Weights of a small image captioner.
Model: encoder arch convnext_v2, encoder norm layernorm, encoder patch size [4, 4], decoder activation gelu.
Rows from block 4 of the image encoder, named by matrix and row number. Rows with one number belong to one neuron. Each number is 128 + 24 x the weight over its row's rms, rounded and kept within 0 to 255. All counts start at 0. Numbers have three digits each. After the name is the row's rms in percent of the matrix's.
# gate: MLP gate (encoder.blocks.4.mlp.gate.weight, 480x160), inputs 0-79
# fc1: MLP up (encoder.blocks.4.mlp.fc1.weight, 480x160), inputs 0-79
# fc2: MLP down (encoder.blocks.4.mlp.fc2.weight, 160x480, transposed), outputs 0-79
gate.181 098:114098118081126120127127124151153104068143088128145131142134116107111128093094102127117123135139144112137111106082192141130194141131109114153119096162096147129116129106142145127113132161135103108119109112106126132160112146146165126105201134
gate.182 094:122121115162107097181106089111105135086130146134162128120109103137137170122116164100123146124117101131132126127167115123153143134097164098127154143152158114170082131106117132156113155155144180152151163131128116123129088132115160129086177109
gate.183 124:108148120145107130103127148100147145104127099129125147128161107155127104143150155123113102085147112121131166133171132161123101102109139127161210076102123119099107122137136142145065108159136110093123140088125122153120128142149111149138144152
gate.184 096:165111124153105165142096093094163091149153129133190118160141130094167163147158119138151099093127133133075132140155103131094111117103145115120135119108110156128132140119149106120118127142141115124115151155105098092124144139160142078117121105
gate.185 090:126121160138106160133107134121123104164158142132138138040120108147126111160137158158122131118126141095155128131126126097106167100162161134139118087086140162137137149139131103135113148157140109111132114107141117129079128120145136133122128139
gate.186 105:102115168131154112132118119089179124154123179123163135130144099138119139152106130128126147121151092149112135121122114122141144159112125110187126133091128124149150102126133129126127078088079100099127131070141160146112105149130127115122142133
gate.187 080:068122057110154113112148121157137173104173153139173086101112078111122182124117144116154090114113124144164152093124142136185125111141142133134118129113141107154060090131122114143131152174114125146131103132128154094099118108140139106115188118
gate.188 107:134129140133091161106139100153117118112147109144118132198130153106145113140119124124125142100110117141178118070141118124151114157145104078099143134143170163127131105143094145158064118099126093148169143096126106110140175145136085077151107138
gate.189 110:117123169104116112126111104153102142168145143075144137119159174137136134169143083124103128087129150111115181138150140111162104184160141111144098137131188095164145119116120122106169123118087104112118116115142131116165154156131134158122074109
gate.190 089:121106149120150147114114098105150154149118083158075126130085079122143132149113126111126124121156117121161184141148140134150114162102141186147130107084150155168137133088146085101137115137172121126118158190174105147143155087133138141102162120
gate.191 095:138109111129130131115114121116171120163082108090128146183134127144108139103139129153143151120150120104064133116132144128101115120188146150163127137101090097157153116147095163146110143169130159120161128151101096131149149149170157135107166114
gate.192 083:164140113135120122130116140126127156156115115108140120180130161118128110128125148116134115175101116111134138141131118118129133121123156138134130160158153169119123149105139114145103083104084128140135116113158116139156121107127119139088097126
gate.193 118:147154096118148137139121125128103150118147125088130126129100174133101107194110121079167150129143103135114111080154085169126127137135134114107138158164141147099143120092120151129129158134120117121149114118157111126135139137108132123163138115
gate.194 102:149133171135153111096080130118154157079126151139151107150120109122107132070125117126157154158098142173083096118135130176114147118131126109141145133130137081143102134111104147086105080160145108141117134112094122097142149115137119139148145149
gate.195 112:096128128140099111142133129159093136100138123182112131121145113176121150126171097088149109104149124135136139132149132134153201120156110108156084179111128139108122096142117132133088179124087094120130170132113134082136124125155094112140152149
gate.196 097:151130147100158172142145157113114118137089098162064155152153124115176132064127119137177126130134122121082131171142113144128116096119105129108095112114105162130125168095119134111116128123129095135144163149139173144132144135129141106136097145
gate.197 084:094149097087159118113126120124118106143142077107122139140112136126151111128159132128151166172121149108140087129116133159116164142131116151118149144185138114097130118106117135132147124163160120133127127102172068114079133070125136110137124139
gate.198 107:132140122107150102113083126078106100119149169131128133137116148136112109199136169105181085147113118133109149165125131168134104124121126117101131156134072120116121137164110122137107097117125080146124149137176116149129128101136179145155106172
gate.199 081:125118126141082134133111139093111147099139112098108136149163134121102124125115138152087099131096143097099166130081086148126150145119150120135166130098129152133099107126151145143086138168149087169084085107118179132100142205123138111111147127
gate.200 102:156138133166152105123152107121120120117131159149149130109129091151141122171146153147109187117145119134102128131102173132120067176121123128137142161109124135147122132144134095091090066132145110124136153165185111159116148078147101129132124115
gate.201 102:108114124143085183137152138136092100086171155123164117141114125175129166144133133123111140143130127129137134104132102107101163128129136159132163127085133165154099109108143111162113128136139137138111116182118140103130202126108153090119123166
gate.202 109:139149176135139062140110139139098146107129149156089127120098141135129098098144117107132116153120091169112161112174118136126123120129150139167128105128165114130109151126128115151101108134121134156145102139137161124170051110126116104122174116
gate.203 094:117119090154167097104148100164109104133146133116089127118117129098165100121129144099136065132150155145143136133174151136101127122131118122158118181134156170126131133116129137134147126101147123117097096168105106110131159099143128101129109115
gate.204 091:120133104167118155121095069154132153129141159161123086113088122158151160147157114079131157129147089108135136125119078126123118102131139161144112102174147097095102147101126167122126127104174103123155127127147121145118106107137156144125150139
gate.205 098:110108111121183099141084094135110115133094131109126122140104113107095132113119134122125116088137131087125177124096147161153148138072144144089122126056129114140113167137155107109135102133110111117132156146166131127122142106121114098137163147
gate.206 101:098110159115159120159126145139135137131143096122112128131143168151125095134111106124158118134121147152102111119129137126119094087160140146165120084116183165109109087150146143138078081125114142138131148103082116115099114115116149172143106123
gate.207 095:096075126167106135126141120121111123108169145143110142151094143120125134099122120113151144135151140126115139143101102159118104140131113128080065105117117144082097155087119129099132139132155110116147161113185162114179130173151117153115088143
gate.208 079:091164111167148168113138123106152100101119117097104133139114138113076102119114192134097122145113113160121086164122163121131096139148124115109148154096132134122104117109139136157141137115067118147113122127174063113118179167108115112100156136
gate.209 108:127172128152098105126185102123108114120153097089154153081118144137096173141141101155159141129091120147140140093131145140159116123135133121139155145109107106134115079119134088123107151142164132155131139126132119063091157129150119145108144138
gate.210 099:194143143109141096128109120105193137141090096133119106139074152122155145136149161153114106177140133102154112157173151103116066117134135074100095151116156104138138113095132160121129116122094103103122131109143124124125132166133154125138132126
gate.211 103:165119122134141117116147098133126159111159115166119131144117149103153146165147110104137124145109179131144185178150102144148133114147147156148171125122097125106115115130108098149066127149134119152175120124167134087135115109126103111170136159
gate.212 113:112131150131130137149130120155105112114130121113122059137145166126097125109140121147095116160145076092118091168148132134120141127155113114114183101138135134174134160125124144122131122136129149116110145100139100107174188139132132087134133111
gate.213 088:143140091096144167125135094110153112168155109107141132101203164110138107144128115123126118129147123140131088149139134132109141125120130072101107167105099147159115106123117137120151129141087110108092121113140149156150117067156117151098116104
gate.214 108:124131139130130111138126138042108141111096153101141121116154143120128140147090174151117097139126185130099142112118108119113157099127149148120117118114150117110139141141146130109151132135150119127060100124124150169100146152082145103077095149
gate.215 094:090128082127104141111119133096123076098123133120085141114117141141122143169173125146142091151150100106121153127136176127130121100137106195152099155104131159095118115106117109176176136131167172153129152115128143105177118114112146169112142134
gate.216 094:115162126109140088137129146122098054109096153130104112120130114111143107123111152152119117097088115112120126137132103123110127112160104091104139170137136113140101149110108159111137148162115118120060149121100137135161100139125109077115127124
gate.217 099:122099125150135134110084114098159147154107141089163129123163118106111194121112122124108146145143117176120113141133130134127124152075122146138175140110126137107115126099171103139154115155144130117109160138129135185137114135155140116106144107
gate.218 098:141165087182074121124170129122091116125104142131172107105144090148130132132131135101121139126104157138151122134145098154131158084114113123111110117142124146144140163112145097072161137141135125136139105130144152124067123154108149111099140129
gate.219 111:160168170112122141144115130160131130115093091157122146132153122117115163112129124121127155132136105141150131077124136132136102204142137090116079139128105105114112141148181114160117147083128091144135122152166120127132147124126166121101113098
gate.220 098:113135162115129107118116126126094131157110130147125159117113122103125162118104187138145123151092121128129140076129136137125112211153123123046145143154114111128127150128115131099113104124097142130150114130168110136129138096092134147146141081
gate.221 108:132132142133112129104117120144163171149132105171147124156105114104094084080151152149156087101088089136106115144087138096122111112143112083189147137144070122101143169140118139173157089167079119138133127119112116116156142099111139081144115146
gate.222 095:129102106116117113133108129183123133121096127147114091199151102142099143102117144143105097147123127083154144151104103121105100130119103115159103092146196133145131117161116122149149105099169146105115094096106149104128110120126134136136111129
gate.223 105:144093136173128145129125121156122134095125090122149121129127144107124155088158116093108162128128164123141153130131147099123130127094125072168166162163097088118094160158112105156097159109112171152116140118091156091118077166133155160124082141
gate.224 096:149152127117104117118129155126077162115147158133135086154132166132121154113149126138115121121142120151133138121127157129131095179127104129108099121066133134122152126121142120129092092118184141102112115114122125116143133161127090131103122108
gate.225 121:113136161155131135120094129108172092150092152145126113136134179129119151120143130099119108111122125143176162114087173130174145147133132136104146111159122088144114161109133139122135144108096133096082160113137095130147082128121143165094133111
gate.226 092:172121156143156146159108099065167099122124128111107109136142139099152138134152118087132118144100137109111100127124177123165131073137110103121086092071146123129174117163141116138153127100107147123104139090138125127108127135175115147125121171
gate.227 097:154180155137140157134135146086156141154157124106128125126166132077115120109135136125148070118145147079144139140142147174119142109144122138162139162141151111163107100117102123107152154136114135158108130152141134078145137114133116130135107171
gate.228 090:087112122155119137091131141135132077128135155158100151122108113135106134188120126169128112125094120151137134138167116113094128121161170124074130151151128134139171144070153129135143095132136144100145118128091118121110148103129160139146115133
gate.229 098:123121146116163150126152129118149134134161159121121123136123168104130126103160147095144128111158102126148122084158154112203117119138138080158120157108131124170081132111141130165124131123095165158127149089144143109152175134082123167074094153
gate.230 089:117095114135130110129142114104114127100140191128126085090124087132150136107095142127133138132163125149107126139136153126113126109110160144117182112106134144134143100101163140156116166172132101126100118146142173118151134142111124121134124131
gate.231 095:152119148108123106119081115156146122115131106126117134141117129170121161106148140122129120112125134162108141088116158132136138150149137101168128118188128134107122128122128066112134113117164158122119097131132123083153113119073096116170153146
gate.232 090:120124154114137052144140114125066132139137152116149158079131100128104122131150137126160129125154099133136114115172101138145153151125155103140126129120132132088094148129160132156100117152116124052116119111125096141149115102145149072125112157
gate.233 109:181116074151110140120084109067170168123095095093146152137135085185115150110138099122146106161095121116153143138143114140113087144098153127100108135127123114125118140123104132142132130139110147133143162106142107184170130109135134112154139141
fc1.181 097:096107131105130085131121140145141085095128133156148080151139125127100128134101093120139146126127126138099099119111179136132221134167140118142147128145102126161109137120132144135124133175126127118086108122102144132122087140152158118113177064
fc1.182 097:088109107130111144111154072139120123106131149149117092154103153138133124107123161115121104139150132150148110102163143162139098132069139086108109124163128137171148171123089135143126122122100193157108152114124095177140094109108103137135170138
fc1.183 120:140100089116125143124141146148135162130122159188140140121177122169117093107136093117108109139120107115155119142178123132144148098094132124145156132099117153091035105140120132138084116137119118099164110099174154123149163125135103172103131146
fc1.184 099:140098168103157122117141170154118114148128112165084146098159103155163110139115160155118124122145166128144166144128140127133098089104147105138157120150160100155119162100140110057138131088111106104122113126155115120111153129141112120124130086
fc1.185 093:107110110114093124083173134112108094086118162128110146199141143127107130098159114121124125122111137130126115122104110128103089146075118081094169076083144104130117134146119143135150125122119188135099116137112091175165133126144114133124105161
fc1.186 104:122140165147136116144134109100167137122114138138184140120120121155107143148113114115125152114123071108112110130119102120143150151123114072175136112083117128146161127094134137127147122109090081107110149088133154162108083165152101102125131156
fc1.187 094:080172172133118159128124111123140108132083116105117123095181138147133099145117108128096123120135100116166148132113142086105087158145125137119132090114160104170140130156111154145105144079110143106141124084117128122143099134140138136108144158
fc1.188 105:129135107117129151118122126118133119105137179115138109112109134125161120093122149132073115143136112147089122122153146132155151110100135134138116126100109128103099126139126118119128135152175113121112084159156152101099165096105132203131167103
fc1.189 107:111138109139132136093117150114163123106110115195124123160101074105124143074117165117174118161138127159148072117117117118098141086108112149103155110112087147083099138120161153176092138140160170163104143121115138151102104120116134116107177145
fc1.190 081:059138125116154089088187127159145104123108130139115145137154092105137141107121159153104119115125141125137103109132124156128111129103164109105121117099113086088160145150106074138127129152112132085084111121139122150120079136096131110142110119
fc1.191 090:099114143138146101128135136107179148136143137097136146187140095095139129131119140147170110121140139154115118098132145124119122182132144127105118144058111100151128126126102156142082112179107155124113139155123078127144145168149141143097171163
fc1.192 081:128119145113085125105141195136110139138113123103110148162100146090148173131112171161109099141157108117156122125129152139101133090149150139114184109103139129148134170143141091128115054127146136152152172144129147115091125133135130143116118114
fc1.193 128:139142126141141163134114103131114130166152150084125112147112173128129092156117152108141159139119093136098126085137096161130157159133158142109121149149140122098111138082137163118102167111119114121155123096142129115131118122128129106132141122
fc1.194 102:123131160093157135105159099128081107132151093108149147131130126140183129136123103144105139168135116120121119132122104120112109146141153196110121167182103154175157132130152122149113187131110166091147112079107121124138113122131143124128117113
fc1.195 108:154127107114144155112109111101170129141117146068139118127116129079129125130089170161099143137092130124105128131100130130113058137102149141117177076146143122159118156126131124121165089117157153129117092107144143191100139125111166147128114101
fc1.196 091:158145112114156149136140150128109134153093131136074144134169115120159125098110103118186131122153119122093135173124040115128149108095096148122113103144107151117116176093132120119134117148137117106154150153115130124128147131085133100137110121
fc1.197 089:147120098126133135146109131164150109135100104119102133099164098162127102156162100079172134151130113088162134152190117155119139097095116148141130103142113074115173114157124139115137144148185152130143133138106115137057093100158138162123127121
fc1.198 104:125132133089146106111097149117135111113167146117134141121124161139127120202134169106184124116124137121105163174119137148133111143133123116112128170139088134094094139155104125136086122124117097132137114114158107158137138105140196171168106149
fc1.199 085:105087106098164163110151135130134135169120148160157143123143157133108092128168058109170156140159114121164120108158125128127090134119117136149096091168122119159125194093104125130140135119124114148170140145104105130171135129134124131111119141
fc1.200 104:130114133138097123114131130146143135093159194081158130101126109153154146139106134157093091150113167163132135148135127116111080115135135088113093147143118100134125150103121150166100117089137129107151156116143127180155116116149114139139188144
fc1.201 104:085120163161082123163129066126135159136126122151089174123148074096146140139123152146134104152106121106112121098111119096101155126106148158118145135108122161137141124147146133129128159130139113136153085141184109103141170094132142106149127140
fc1.202 110:122155117110129080088112148178163136109097087111129142075087118173134163141130096117135092133118117141130151123154120133144161094146164105162130136170143125105094114098123122100091156102101123133127077108124127097125118119115143139158147176
fc1.203 095:166103135090151143129116167148162098119117138132125106127161149110086115138092158137129147153108150122144103142122109122164141195110148167136116116138110108123105128127121101130137149161115116108125180113142186118088124125138135151099134144
fc1.204 091:109123118116117145142140136120153091163107141112131173111163143093097120091101171137110122123085199126110109136122186099134163092127128101116152190095106138160151127119117048095142133162093151143113141129127127124130156117137112109115115130
fc1.205 100:126147130150068143123146177138141106099161097160143130150156142154168131130143119118128147172126140131117095126162126094129114119169126115151152126189127120131151109103094160156136127118138149136114110099076131133151104153134139148110078112
fc1.206 104:104129126090139131110121125144122120145141109106141104119120136104114123109095096140131156122110127161089112111141159135123106145136122130158073122109147118121106125134180148131066100106132105127131159149151122132113101064102171125131134087
fc1.207 103:118119146149124153145157117127136094137139168158124146126129125110133120067128073176132124131155150141101140139094116146105112123107110169089118178118144106126109135126107094126137115115163079120131132150106150108153098154164081104147087147
fc1.208 088:112105143130123124124128102144111132105178145142131152116139086100159098094127126126128135122108157140154101159145130131134130151159146062165110113157126132094138128137109138120134104184124088125180167120123113085133152152125115106131101134
fc1.209 103:137157139153120135115112147112130114128151081105174140096126145140148185123118118174151101154116106128144115098102130130134110091147143121125115148081104127139109099131125078140127135149142144133095129133150142132099137122167104157138129103
fc1.210 099:073143134134122164147109143085072133119161158139135135117191108111118093119120110109173164121134157130110131136098109141137166138109093198150152079152090128139145126154136083116180131140163154124137120145119129122117117087140125146124118146
fc1.211 099:080145128115130128153093150126121111152110150102128118120123115140076101094122136158116138116141089135117082101102150123121130154122110090111093154131148144154125154132138164107178133114114125094090135111095132167116132130130160151074123085
fc1.212 110:104117104204109170132121118085150111137102112067110122116139157125066144116125092133156116158138123137136119153135152135132139139133130125138132116129105131136175102120129134096163176143075107164119142114134130145154143149149133136130101098
fc1.213 094:153090141117156106100121137125084148120132128157151115119097073129128142110116134128137081101127127093122137111123134133142098122118120123136108102136158149114117145089140105160134096097169112117170124120127138127119137153130102144170137158
fc1.214 104:169093116149152147112117162194098096151114128153140126121122125110104100162137095103133146077122135128113139111168138140150158157096137085125135140126115103143135054073103179107136160143097116159153145109105156100151072089130126144129139127
fc1.215 093:114108110125136110137134147100130063093105113142098125133163147158130140165179132145158104133139140137134167128149171122118142108124126167165094156106144141089124120093154135170159135173164131116139151120113142109139107117128163161087143146
fc1.216 095:127103134144102132101142075142144169150129116161138148096150179129101127114142111096126128170173140159090131109106135177090128135116144137186137094093161163120132093145112107122120126061140124164129100134140127143110149142091121138113110081
fc1.217 103:153120155117122147137149099126118133135140089127092128135172076124136091094129142136130122138143085102178143135086148118095130138138120159120137091151160172155096116118129127142150102107137164157145087138160122110113144133118158152162154147
fc1.218 099:141148136166121147097150117138115102124156157134131129132132151137135110143173116123143142110131124150113113106144084125137131134140140081086086115083124123109171097115142091114138098163113126130139104186136151114106148145104117113131109129
fc1.219 109:149147176115126163148124151162102109149083094136122145141134117105101161132125142130117158124108113158125127072100147141144143186132116095107088132137103111093108136136173118163118159099103079138153111152157122104119149098096156098097098114
fc1.220 096:131134164117115097111108115131090131150130115161127167121113105121138159131102176148146127132105112140118149073126133130120109200153128113052135142161126102121116144131116118094102099110091132122145126138157115131123140105116139172134134089
fc1.221 104:121133140143116130111111098137142140127127118150132099165106115098089068073153154143128096098113085126119127149090135120146100102148119110172127130139070112131127159136114131159159073197075116143143142092141120126174129131127149092128112142
fc1.222 106:127152090133154082132096093136131116128106137154116104164143137126112175137149157156133105154151176148146116166109100131124139091100120125142135087121135109154159171130112135116127086138145140090141109155118108085129106116139165125130062114
fc1.223 102:110163108074134120127131117110161132154156145140106112158137101137131117181133136147149108149131098141099094125133094155127106130146140180093100098087149164131153092104142156102166103154146081114155109137156127156152177081113102094135165113
fc1.224 100:185135137169139116144145149123101106089141121168104086133142118126112160135163093144126091082102090114129153167121183153118108151091127166134068112138155118097113128106155115162119113140129090106143165103123111170161094139106107136133103126
fc1.225 112:143131099104117114131161122137097157113156109100131144118115080118149112112119117155141136161140139107090093136188079127075120125129139105158126112109134176119134097152107111122122100147156120171163103146123150130101167118143105099162138159
fc1.226 098:109134110136131106107157125124108153140187123145155134124101123137143163112131148179112102115123162134115165111092128122098128164126121136113159143157144093152144153104120149121141131094145185105139122174101141113098080117114153146105112065
fc1.227 095:103095108083134147111154108126115138118119140138124143128143078151157119124102122123117186127085153147146117093119133072131162158126162126110093126114088169093139125122159109164108130133129111155138129139096111186104140134136150110104142076
fc1.228 089:163150118107184115165114124117113176154121128080139121153150129137148087073126152103161142148145155108119141127098148150154110132090094128156104138124146090123074108195095141152129164142133114144093142121158150150153078144105093098130118119
fc1.229 095:138157103143105141130108117131110141116117092122132118108157113171135138154109126108107095125104167136072141165080141158080134124126115124097119130152133155103179115147079145101111138126152089073105130125127106132144104161157162107193128137
fc1.230 091:121100114136119113141120119140141134133141157129141085117137124128130115081135142129136128107163139138095122108121143135079119114115162168109118137061170111124159093128151091121082142185156113134085122131109192098150137165115156106160135125
fc1.231 095:113092083156097127136151115088110082153118130110106149129128111066124140123121134140136145126125114086158117147123126106109152100118126145093133124099085138157128136152130159120139149123108138144094150103103151149111153127169142140108127104
fc1.232 090:139113115124091181078148148130173123132127111136129110191110144136133115136136130117103155150104179123119121131087127140119112108119105144103139153117113115158160107140078153108132134123156158183138146159151154136103140128122117177107134117
fc1.233 114:142116081124141136111147134161178126115138144122107137144114169113145162118132101149160107117123168131093130138096145137134151059141087122114099090160136157056132158129132154104101113113110122145128128088122158095076133146105130101170114116
fc2.181 092:116136165128121129085113122142108154155130136196159107115093105133162093109116136133084112166096131096130136149176098104125103132129135113121105140153083133126114125144065147145131091127091120129151134165113110111163107125109146149134083159
fc2.182 097:144109084144099124103126116068104145137116144120117124142140119134126126142109134103148136101091146169039131170157135162097122120141140152135080121122099104193119176122117104109113100140133135089140133115098128113104087113123173113146146104
fc2.183 113:097141150132155154155090094141148120155152101184154119103119140138143130100128144101139136137162131151128128106189154141166104175114089136143170126161140098109117144157125140148126106137135147104130119108135185168139096123121149128126114127
fc2.184 094:136128127140117149154146155142089146100122131132138116088112098060146126173136104091137118135135162140131134106124113176144124144129092131147125157171109140101134143088128130090111131115155111109128188118116108172136087115129183125140122120
fc2.185 083:148115143144127100123106155137188115169172117115162138148093152094102109121166136108124098119161135127130132140128162116131070086109130126097147128065135110111110074112070102126133160119143152163128135151128110130108120112126137130122122098
fc2.186 102:145147122120135108120118093135114113104102161117162128142103135174136105132127118098130112128120107108129175073105120077148109088142074118179128136143140164120096115167109115086113123152162155135140155109125136153087114145135123125147152121
fc2.187 083:091164089127135161138134143105117111116133147150110057124091126094109122147102109135164147130108146097136153155194134145105120102138136124146143117126119098111122086118128133104132179166115181128128112119100124141099119147127140125098092181
fc2.188 108:118104137141101114117131148174100114145141074127153093161126148125186104147121126124109109105099125139093136133083133132177085183103146115130136104140104123101125125161126111116095120126139117172094130133116081101119111168157111115143106123
fc2.189 117:116103134110125139174126153151151118065124126192092153130138151140154129154111171070142105103080108134149180139097102151120134102121109127150119098148128120132149110127148124095141133143132151099175117119125115140104155113158133169148135096
fc2.190 087:138128152104113100113111121111180162120138115104148169115125133177098137119105095123115117125126091119149150120118130182119149111156107138112134123151120088074097088144156138119100071138121179158175094159098143162156142156108116156129164140
fc2.191 104:129127117107157135114124149135171139135164178092107136140161142132171130117149131167134134128088128117153116101128135116143150122122100111103123141141153134148142117147129185115137113150125157184127146097166112148138147099135161133149118109
fc2.192 077:131126124103115123144117097133118093116142107097154119146184127120112139132110102133110115084102154139082115113161104138144134119112160136144124124146131131103082125185148134110165106146158136145125104132141169157133117173148157110138134116
fc2.193 107:106149168156128100134141136140131118133099111119100152126130119114109131152133132154115089157146119097111158096113144149079125172146074119115153128121131145147115134123087117127104114090175128122165077123136091102132081099141162159116132136
fc2.194 098:143121129115139080123119083152127118097144150145125136136133148165131121153136119091108135129150166159113103121123145129108132111174123121132146138121168116098105098150109142129084146119074083124100142160135160139160164119151128100144156117
fc2.195 107:080149126188136151131114083106129107176155118122165154091122135135138127141150134112157084124177143135126129088120148145111115167127134143115144131143126109186109109117101131100137091112112124116106082135092086165080144130118102107119146142
fc2.196 089:101114133128123145088074120152092150118125153123130104138164117124131112111141120144113115142144138133118152115150147125098113148098112096134080139122164135130128095164129122140120153167092135100108198126090195142114106111131105126122127151
fc2.197 090:103121146151115100100145153092124140116173151134101130103162116127127147082136140092137081136150110151114148153116082103151122166078132124088111113124176118099120135160100157112132150138109118132104099117131102131151159171094124143166126114
fc2.198 108:108119112125097164180152116118123134097139121117151124152131096130124108150141140132120103105131091150184072183123121126107125114146146145133171124116169158101093114133099137118125102112164117157121124135119156173135132161127129124086081115
fc2.199 089:126120158054132136103103128102158176135163193164218084103170122116123142157152137155133129109110134114147120118174147137146150122129141150125143158154125114152166084143143139137130116122139123129148104127143153134070114158151156102108114137
fc2.200 096:146148130116102129123123154103136150117149085087149134128111134115105132172138155158140136093114142163125128112117141133144179103157129081078091166110110143160128130108130177143128129159105107142117128144136134087135181150145149171138157147
fc2.201 115:153135131108131130130105113105138161170143091122128149152110168097126121116129117159151129130091093166147117122155159126143112125159111115140193123132096185111129176118160190153090136133139121168122162143135106137116124103157158095131101114
fc2.202 107:106128118122111145127122118135108121156103164109129135122115072152139122088125089142091150182165154133129130113124105146110109089132114127109150168165132105099110119110121133119135110152153131100154127162153114136136087110106108147160132120
fc2.203 103:085105130111131111138142164104138133106122113142185146127124162148149137108129140130148196105100134144166138146127157126151167140143111129106125187140148127117135133140163101078116141130126090177147115147124127098116086131170148161158110115
fc2.204 090:127115118124173151081129127127126141112167109146126106098129129089105178093144113125144131129125142110106127120144144093157147124114160120136165151145133159106136144124146148097147125146148104093102142131123202161109140153115137126138165115
fc2.205 110:110100149109133123134137148086133170129090111137148132106120101152120125147104128095132136116136130131188153155130141168140128147110120109119152138143099089095156156139134129145148121138157162142172090103127164140137116080122175096098125100
fc2.206 109:150116142124149145155122092143135120134143121098115116138146163110129170139133133145124140136154143142104147096117143089162108118161132117111135153112115110143144120149147135092142098095186118154110160111093141102099126088115113114113137135
fc2.207 093:129135136144137116113131152116135129061131085086097127134114086157123125143101127155113113135157140092109101099100152138123116136129136095107153119120176124113099121099146117121141174115126158137147113143143179123151156119093182096116135117
fc2.208 084:140155138149122137133108133135130114144097113077126155108116118135142134157099135152127156115115107158162124116136154108153099127084165100130119100096165173146146135164096147168109124102158144095153130131124145123126112114127091146109143116
fc2.209 099:122169150189100123130111141148136166117109164136133116126121165156125126121090135125119127110130129128092121104151094109130098140150173139123137130179135135113126132131086097120126110162097117096143118156111128127095116144119110147151155144
fc2.210 110:101125104144126143163162158101118115170126113069112139103106161138096123129136149136096131162077136122130107145118119149147137148115136089156138138089104113135120148153098107146131075131175112165102137122152069112119136159145171145133123132
fc2.211 122:169122126097182084126116121147121115130117128117142144112134080152066123159131092093120152099089119157096137122139102168143146167150126100135168142127165156154119121152135056155134159106148130129133163153130114132111131115137106131151097133
fc2.212 104:144122112148112126116106122132114108137102124135117183101133083155130102121118160069107120124072097107153120099136105134135167125158110102138127138133129167100144113128076164173112135108111091137099157155120086132093110086104136147139144126
fc2.213 086:123110168105105091104139118094151104142139147126141125104141106123139118159141130198109099129110130197179144118141122110121164133125083164102161148151133150136151147141106104135094103111128139104139088114111150136127128149143094103137121121
fc2.214 096:124138114138133224142137078149144117095103110138137086141109108146167125137129149159116104102096129103093095133173146153100122132135092124126153122134091114118117115121140102149160074141131129086149148134113170132089109140123168101130165123
fc2.215 088:135117114130100131138134143150140121159145133117141106110110093113125123142121147159124105114083147168115059109092071132101122163096146139164133131119182141090099163128153122122097140127108172139095139132168152123142167115140142120154151123
fc2.216 099:121101095138177102134097158139148121134146137108136110113144082095137138084130103097146150142151147154138099141174158134112127128097080111108139165111122133180153195139130150192120087127114078139107110129176110136109112123104109090134090141
fc2.217 106:114128125143095139135145102104142200119075125112142132161154108123103111132146142151145135144120137162113108152120086121142131108103125119133166085103164146095103170113128127128125106086125144131121109126126136126126119106107062121165104118
fc2.218 094:153116151144136117176114097155099149175156125135112107150166103145111149126114077102155131105137121151176143102147148128136095076120167132151100124114175161115137163146177082181112133096154109110144149121122105159113140131109116137137111170
fc2.219 117:090112154107118124121130138134155113130135108116146156112169103117128107138125114151132117113115088114123086111116045104097088130139138099114113138122142163164113074130121126136138128127159150158141132118178125130156159146113151119131145104
fc2.220 118:147108121107125157074149148128127106106142113138095104135094135149104144154112173117124140130139079162093101112149130151150144107123099132134125128136121124111181092115126120161097185133114139110081119134145130183149112150117119135156102146
fc2.221 112:106145126137131062137141155149101176120112084117148161119134131123117094185121134090139109116079150144148126083094108126118129110095127103143127146158154118173166133095128097117152108151157116183154164153134127144125087115117129128136136112
fc2.222 094:132146151156150109113164134107167166086118123080136131139124100134166174126145107140156111133107145067108164132151148135104147140160102158082145132082104093118144125115094147131143127142124085128175144117151120088140135144122180146129130120
fc2.223 104:138136135135102104123124152175155170147108124163179128138138151077157131164117160172138116111115112157145095144126142144109130120100118119128140127136119110165095110126144160135118118131073168106108095130108137149136134107156113142128123110
fc2.224 099:141165158126099176130111091100147149141142113124151134127097146133155137122089133144130097167136167101126108145161090140100121124100138178112129138112178131125124135145156137105132093137103120123092095109126185114156165117159162094084180090
fc2.225 112:144161126122140085153126149099119136147118141114130126137155108155128129091121140115071137112101148183108120150180123108116103149088118139131170110134149124112149123185111133120131130134141078148121146122126141125117158119178114137135131116
fc2.226 087:135104114137130124133133137155134150160153144141152124122100173139162148095137147142136140103073126062130165083144124106144124079132179109128107126116141092141131117112057152073132103144136151182129079104107121123135106108179125136117083106
fc2.227 096:122126131133157146130163156105128161078126147146141150153129134128155135124104177157188111145163119091108104120185158127127111083149103119129125116145125124105117099106146099113117089129148131140092153169137123169116133134125155124119147137
fc2.228 103:143158183093094145102135112127138120163148105059083141137183138140088137115119152104141135116160122130141120175148096136173094113146109149130110108102156103176109132137125118165106138141089129118100116155119137098106128141089153143127183157
fc2.229 093:131109103129122129129106121131130176087136145111147154082103121151125158135174125151135118120139138149162100181062116148145121099130127131161135166144136107138114141120091130092131165118142144143167101095106136148137127113135128094141128156
fc2.230 093:130116134109135097124115090149111111145135131168128115115129147210131119107092187082093117131103131121130115164152143100117127194146111118090142088124136145116122192145106128175145150115149140129126136112113077149102120137151116126140115117
fc2.231 097:115109137100120128102137114076084086131146115164141119129116116085133105149132132083148149147144121165117142173135122091097173175100169148130085140156101133117150124135133130120140127109149132124145142111120201126133157093123140129171146146
fc2.232 087:108144190118140153165119126121142143158121096138160114102086124152108096109157097121140142114131089115092128138127112138115131164116154124143118157136151185101139132134128119185129118106173149125124151106120139134143129113113171117159133134
fc2.233 119:121173132148122102110116127142120129115097128153130160129107150139139143114113116155090125072127110089118114103173127111132127168127111168101095088153138139094150048150165122110128160114144156114104156133125112151138080126159110109128123109